config = dict(
    num_classes=6,
    head_dim=64,
    bias='all',
    qk_norm=False,
    patch_size=[2, 2],
    layers=8,
    init='xavier_uniform',
    shampoo_beta=0.95,
    precondition_frequency=32,
    steps=14600,
    epochs=9.5,
    weight_decay=0.1,
)
Rows from block 2 of a small image classifier, named by matrix and row number. Rows with one number belong to one neuron. Each number is 200 + 20 x the weight over its row's rms, rounded and kept within 0 to 999. All counts start at 0.
After each neuron's rows are labels from the 100 images, of 14976, where the neuron reaches its largest size: "top examples" is what is common among them. Only what is clearly more common there than usual is listed. The data: gratings and oriented noise at many angles and scales. In brackets: how many of the 100, against the usual share in percent.
# gate: MLP gate (model.blocks.2.mlp.gate.weight, 768x256), inputs 129-171
# fc1: MLP up (model.blocks.2.mlp.fc1.weight, 768x256), inputs 129-171
# fc2: MLP down (model.blocks.2.mlp.fc2.weight, 256x768, transposed), outputs 129-171

gate.744,184,180,212,249,162,243,219,201,217,210,172,205,234,179,154,191,185,162,203,219,191,236,175,207,216,205,199,175,188,174,190,203,199,228,187,211,197,197,205,225,196,167,165
fc1.744,172,201,205,231,173,246,199,184,229,221,159,176,231,197,155,188,182,175,207,207,197,250,183,197,217,203,214,188,186,172,186,201,195,225,196,215,219,174,203,224,196,163,166
fc2.744,216,202,198,195,214,169,210,204,213,212,210,216,191,193,235,229,196,215,172,187,224,209,219,210,201,218,199,182,200,209,204,212,196,204,181,209,193,222,182,218,193,228,213
top examples: dashes (52 vs 16.9); filtered noise (40 vs 17)

gate.49,172,210,157,204,196,194,195,178,254,222,201,219,220,218,165,222,209,206,176,179,210,195,220,204,170,197,169,212,178,230,186,191,169,195,208,165,189,204,195,220,150,194,194
fc1.49,209,183,231,218,219,208,199,207,163,212,209,166,209,200,240,164,198,186,238,229,193,201,188,207,221,184,226,201,212,164,237,204,219,211,187,220,212,200,219,179,238,192,213
fc2.49,179,210,229,208,234,209,203,196,184,212,186,209,205,223,199,224,187,191,241,201,197,212,218,212,178,190,162,217,217,215,178,196,213,182,182,181,172,212,199,173,191,223,170
top examples: low contrast (97 vs 29.6); sine grating (87 vs 16.6); angle: stripes at 30 degrees (32 vs 8.1)

gate.476,193,194,217,197,177,171,185,188,220,196,208,202,157,168,197,243,215,161,202,180,210,213,238,208,169,190,181,244,213,238,135,212,206,169,199,188,182,187,193,192,235,198,218
fc1.476,178,171,172,180,194,187,223,205,207,183,222,230,208,188,202,202,199,173,184,197,217,173,234,184,221,177,194,219,168,217,190,214,194,194,224,222,230,217,219,204,219,176,208
fc2.476,212,203,192,204,199,179,213,163,141,224,176,221,177,218,211,188,170,171,201,213,191,211,207,231,210,212,193,191,243,204,176,171,225,192,201,210,195,222,228,208,210,160,157
top examples: very coarse (47 vs 20.4); sawtooth grating (42 vs 16.5)

gate.754,162,226,205,212,219,182,202,229,203,191,188,242,204,203,236,188,200,223,193,210,203,185,225,155,196,194,186,222,223,193,217,188,183,234,167,177,239,231,211,203,203,194,215
fc1.754,178,221,223,201,217,184,155,214,197,206,159,212,210,216,229,142,160,204,194,225,193,211,233,188,233,185,187,217,245,167,205,173,193,228,191,194,232,209,216,227,217,201,201
fc2.754,206,208,156,180,199,188,197,188,184,217,166,189,179,243,256,228,201,218,177,212,193,200,175,223,207,209,177,221,221,198,203,174,196,197,203,194,195,236,174,206,204,209,187
top examples: very coarse (56 vs 20.4); sawtooth grating (49 vs 16.5)

gate.244,177,186,204,216,217,191,215,205,213,189,215,209,199,200,185,196,216,204,216,216,182,209,209,200,214,242,157,209,183,206,198,174,177,153,217,191,190,203,219,206,156,191,197
fc1.244,235,228,214,178,229,202,186,181,188,196,207,187,229,198,196,221,148,171,187,199,210,189,192,196,176,144,187,197,202,213,199,201,219,197,183,191,177,207,183,194,210,174,213
fc2.244,244,197,197,176,191,188,180,189,184,190,221,191,207,168,211,210,194,192,190,202,187,182,171,221,205,168,211,158,215,165,217,230,209,198,196,193,192,190,233,193,208,167,215
top examples: dashes (100 vs 16.9)

gate.516,213,209,176,190,178,222,163,197,190,183,193,227,214,213,228,185,199,168,156,194,175,177,194,214,211,229,213,183,173,201,183,208,221,202,172,185,204,185,192,198,204,168,204
fc1.516,182,189,234,195,217,203,211,215,199,195,226,180,169,165,171,216,208,175,215,205,224,194,187,216,189,206,213,194,242,208,222,199,192,216,176,183,200,199,195,188,218,214,215
fc2.516,234,207,208,236,209,198,238,198,174,181,192,193,214,181,210,194,219,214,159,188,221,189,211,204,187,205,193,183,204,182,215,189,194,195,241,176,182,185,196,242,192,180,208
top examples: sawtooth grating (60 vs 16.5); stripes at 135 degrees (32 vs 8.6)

gate.192,201,207,201,233,226,223,243,209,170,186,186,180,178,204,188,190,158,191,207,219,181,233,229,173,209,209,186,187,207,162,233,209,197,197,170,182,204,192,200,182,223,166,180
fc1.192,238,191,175,184,219,194,179,223,172,173,184,189,203,221,187,177,228,198,190,194,184,203,197,208,188,194,214,167,206,182,215,189,219,199,159,200,212,191,186,213,234,198,186
fc2.192,202,213,182,219,192,191,178,178,206,227,226,177,222,201,179,222,230,199,162,172,185,238,185,218,220,213,211,186,226,220,185,173,211,187,226,229,226,193,214,215,215,176,236
top examples: coloured (100 vs 49.8); dashes (66 vs 16.9)

gate.648,216,206,177,174,174,181,168,196,239,196,162,180,229,209,228,169,190,180,209,209,202,194,164,201,216,198,193,174,187,232,211,220,182,196,176,181,203,181,155,189,203,194,239
fc1.648,200,195,179,194,194,211,184,221,218,214,191,174,207,205,216,184,211,198,206,181,178,215,188,153,235,187,215,223,213,236,169,224,225,199,227,182,203,176,182,196,212,164,204
fc2.648,189,225,199,211,180,202,215,202,185,188,182,194,208,181,177,168,175,209,234,206,205,230,185,207,176,199,224,217,219,217,180,164,204,198,198,188,207,207,232,224,208,203,224
top examples: noisy (67 vs 29.8); kind: filtered noise (36 vs 17); stripes at 0 degrees (27 vs 8.5)

gate.541,166,232,183,171,175,193,192,218,167,213,184,195,185,177,180,195,183,188,224,156,211,181,258,199,161,215,205,168,164,209,206,247,216,199,197,190,200,234,202,212,207,191,198
fc1.541,181,175,188,199,221,199,184,181,237,174,186,187,208,210,245,199,193,230,210,248,163,189,164,187,231,165,213,200,207,209,228,167,182,219,211,204,190,188,216,186,173,187,197
fc2.541,187,221,221,188,187,203,226,251,189,204,207,240,190,239,179,198,216,184,194,187,221,176,223,190,218,207,195,221,228,208,207,192,214,217,222,217,167,208,146,174,207,188,197
top examples: sawtooth grating (79 vs 16.5); stripes at 0 degrees (62 vs 8.5)

gate.52,216,225,157,188,212,207,246,198,203,206,169,204,234,174,216,198,183,189,209,226,193,236,203,209,195,214,205,195,238,197,209,212,200,165,234,177,201,212,198,190,233,166,172
fc1.52,202,180,226,198,188,183,152,177,198,189,152,217,202,236,215,165,199,200,188,197,212,165,207,209,192,220,190,215,171,229,186,188,198,196,204,203,225,218,210,186,198,219,210
fc2.52,202,219,210,172,178,187,197,233,235,179,198,178,221,212,199,190,241,171,235,240,207,198,234,153,185,212,219,201,207,182,209,197,192,218,201,177,215,184,195,175,203,226,219
top examples: noisy (99 vs 29.8); square grating (68 vs 16.6)

gate.201,206,202,182,161,189,229,168,177,203,206,166,169,177,175,208,175,209,239,191,230,212,212,220,181,176,204,215,178,205,236,216,170,232,223,213,236,175,219,199,234,203,187,193
fc1.201,195,202,223,268,226,181,208,212,191,198,236,212,217,237,204,199,175,161,206,195,205,190,190,188,218,181,178,199,196,165,196,210,175,207,198,202,182,192,194,180,209,196,187
fc2.201,195,196,212,168,219,250,190,185,202,171,187,176,158,196,215,198,222,197,181,176,192,208,183,193,225,193,234,225,199,198,175,205,185,191,198,204,185,220,227,193,210,227,192
top examples: low contrast (100 vs 29.6); filtered noise (62 vs 17); angle: stripes at 105 degrees (32 vs 8.1)

gate.217,181,194,209,213,186,204,211,233,188,196,234,187,195,206,183,191,192,194,181,195,196,183,205,204,196,228,212,220,195,192,202,196,229,211,197,204,215,186,179,194,207,242,170
fc1.217,183,203,170,211,219,203,186,219,230,197,215,176,213,209,248,219,230,191,199,202,235,212,198,213,203,210,165,194,199,191,206,197,218,207,221,200,193,213,219,235,214,221,222
fc2.217,201,214,202,210,209,220,199,238,202,178,189,203,182,205,213,185,211,233,223,176,172,220,200,195,202,188,195,186,194,195,203,211,177,225,217,197,218,190,210,227,171,217,211
top examples: coloured (100 vs 49.8); noisy (61 vs 29.8); square grating (42 vs 16.6)

gate.234,200,176,213,180,207,204,227,195,219,192,205,216,196,155,167,213,228,181,185,194,222,194,205,185,218,208,221,194,200,188,225,223,203,225,187,165,227,183,182,191,187,200,191
fc1.234,210,193,188,181,216,208,216,210,208,196,213,208,196,182,183,218,196,214,184,224,224,167,181,191,216,212,221,194,227,206,229,212,189,219,180,182,192,207,153,169,179,220,167
fc2.234,154,219,219,231,199,176,218,185,208,210,192,214,214,194,200,183,185,204,223,182,180,212,194,218,204,198,209,195,173,210,187,192,226,231,209,207,189,194,241,209,199,172,217
top examples: dashes (67 vs 16.9)

gate.70,168,195,188,208,179,201,211,216,219,195,212,224,213,224,191,207,229,198,203,195,189,205,194,235,198,200,183,235,211,198,194,196,212,193,204,186,221,191,191,188,187,202,166
fc1.70,205,200,205,254,215,192,219,210,197,221,211,209,236,248,216,176,190,200,204,173,214,240,188,171,208,180,186,194,166,202,187,183,225,192,218,167,190,176,197,204,186,158,185
fc2.70,173,224,160,202,177,227,223,220,211,201,206,208,199,203,220,208,179,187,216,209,199,187,232,179,195,197,175,213,161,191,211,181,187,203,249,227,219,257,177,203,185,238,207
top examples: dashes (100 vs 16.9); medium (59 vs 20)

gate.435,197,231,209,156,199,216,199,223,216,184,207,195,184,209,190,206,195,183,225,175,195,212,191,221,197,190,202,206,192,218,197,200,197,208,185,182,214,224,244,174,175,162,167
fc1.435,169,192,191,208,197,175,220,215,219,197,207,209,193,191,229,213,216,195,171,205,211,209,228,189,172,165,199,187,198,199,206,196,198,198,181,170,219,169,176,217,219,203,245
fc2.435,223,175,187,238,213,193,179,197,189,197,167,194,182,198,202,203,214,197,203,212,187,224,176,219,223,215,197,206,193,197,240,207,215,222,224,181,220,178,187,184,234,201,151
top examples: very coarse (53 vs 20.4); dashes (48 vs 16.9)

gate.740,183,202,186,196,179,181,190,159,189,201,200,224,240,201,215,204,220,198,178,215,211,180,182,255,226,200,198,256,202,217,192,243,199,187,237,218,238,191,200,165,198,251,215
fc1.740,218,212,206,218,227,206,218,223,207,214,192,182,178,199,197,202,156,196,197,155,199,232,213,154,199,194,205,160,200,189,222,164,206,190,179,187,170,253,208,225,185,163,194
fc2.740,218,186,186,235,193,218,169,232,215,211,182,208,212,197,183,214,202,184,196,194,197,207,220,204,202,239,174,218,233,176,171,180,216,225,195,207,214,149,186,186,230,228,181
top examples: very coarse (55 vs 20.4); square grating (49 vs 16.6)

gate.348,196,196,214,220,226,206,172,175,167,176,182,163,219,206,188,230,199,205,212,211,186,201,175,204,185,189,191,204,212,183,209,203,189,215,201,205,197,216,224,222,197,178,202
fc1.348,193,205,182,181,200,219,232,218,226,230,221,213,170,201,212,179,213,197,176,191,206,204,221,208,200,209,217,194,179,227,215,196,225,193,209,176,223,187,197,195,209,212,203
fc2.348,211,156,227,244,220,195,197,189,198,209,182,198,205,237,218,190,186,189,209,216,187,241,216,188,185,197,164,199,189,197,205,220,235,213,205,223,174,189,208,233,145,208,198
top examples: very coarse (64 vs 20.4); filtered noise (61 vs 17)

gate.339,161,198,224,171,185,169,228,221,173,194,205,204,201,198,185,211,199,217,179,214,216,182,227,180,200,208,197,225,193,205,183,210,208,193,194,214,235,185,171,232,195,186,209
fc1.339,209,235,218,203,213,211,169,191,189,187,204,211,199,181,174,181,136,186,208,192,218,211,182,201,184,206,190,178,213,197,188,209,204,215,220,187,192,231,175,185,162,172,166
fc2.339,210,196,233,216,234,184,184,231,199,202,184,200,198,198,195,189,233,164,227,203,218,219,209,194,213,196,183,211,251,194,204,219,225,163,185,213,217,188,210,213,196,184,202
top examples: noisy (73 vs 29.8); scale: very fine (45 vs 19.7); square grating (42 vs 16.6)

gate.195,242,192,212,187,203,210,185,190,186,209,206,196,211,203,185,160,187,196,193,151,207,189,194,184,216,205,220,222,214,180,199,219,207,189,190,221,236,210,191,188,203,216,241
fc1.195,217,201,184,199,152,188,216,194,224,205,172,176,205,187,208,202,183,232,210,210,201,224,198,216,171,183,214,187,174,215,207,227,208,199,196,212,193,199,201,231,192,215,212
fc2.195,181,194,184,190,186,214,208,163,173,198,177,186,193,218,245,211,226,194,210,180,237,228,232,185,195,216,207,215,217,163,175,169,196,188,223,210,204,203,220,210,188,183,188
top examples: low contrast (96 vs 29.6); very coarse (41 vs 20.4)

gate.53,220,224,178,225,202,209,199,197,163,240,195,202,211,219,198,233,165,236,184,214,179,205,233,212,186,225,181,206,226,196,235,231,202,184,217,181,220,207,166,228,223,205,203
fc1.53,195,196,197,208,196,188,216,235,220,179,200,191,181,223,190,215,185,197,189,227,177,183,174,213,191,203,166,224,176,157,196,222,203,181,209,221,162,221,178,221,153,192,196
fc2.53,221,193,202,195,188,200,198,208,190,182,169,224,232,214,220,164,214,180,164,181,214,223,215,225,177,212,234,224,214,203,219,181,207,188,222,232,201,192,182,214,194,210,221
top examples: very coarse (67 vs 20.4); windowed patch (64 vs 16.4)

gate.679,207,192,196,221,191,218,196,187,198,180,190,223,172,210,216,204,129,196,170,167,199,197,197,185,196,224,227,197,211,216,187,214,197,187,181,205,148,174,207,177,197,233,223
fc1.679,213,203,204,187,192,182,173,173,190,252,201,216,195,163,207,205,160,203,212,197,180,214,192,235,237,226,217,201,188,215,200,201,203,188,177,176,184,182,197,203,180,223,223
fc2.679,207,216,239,209,165,211,197,191,197,203,163,204,176,212,224,210,194,186,203,170,193,214,189,206,171,160,207,165,202,220,237,204,195,174,222,162,193,190,223,191,169,237,180
top examples: coloured (100 vs 49.8); sawtooth grating (51 vs 16.5)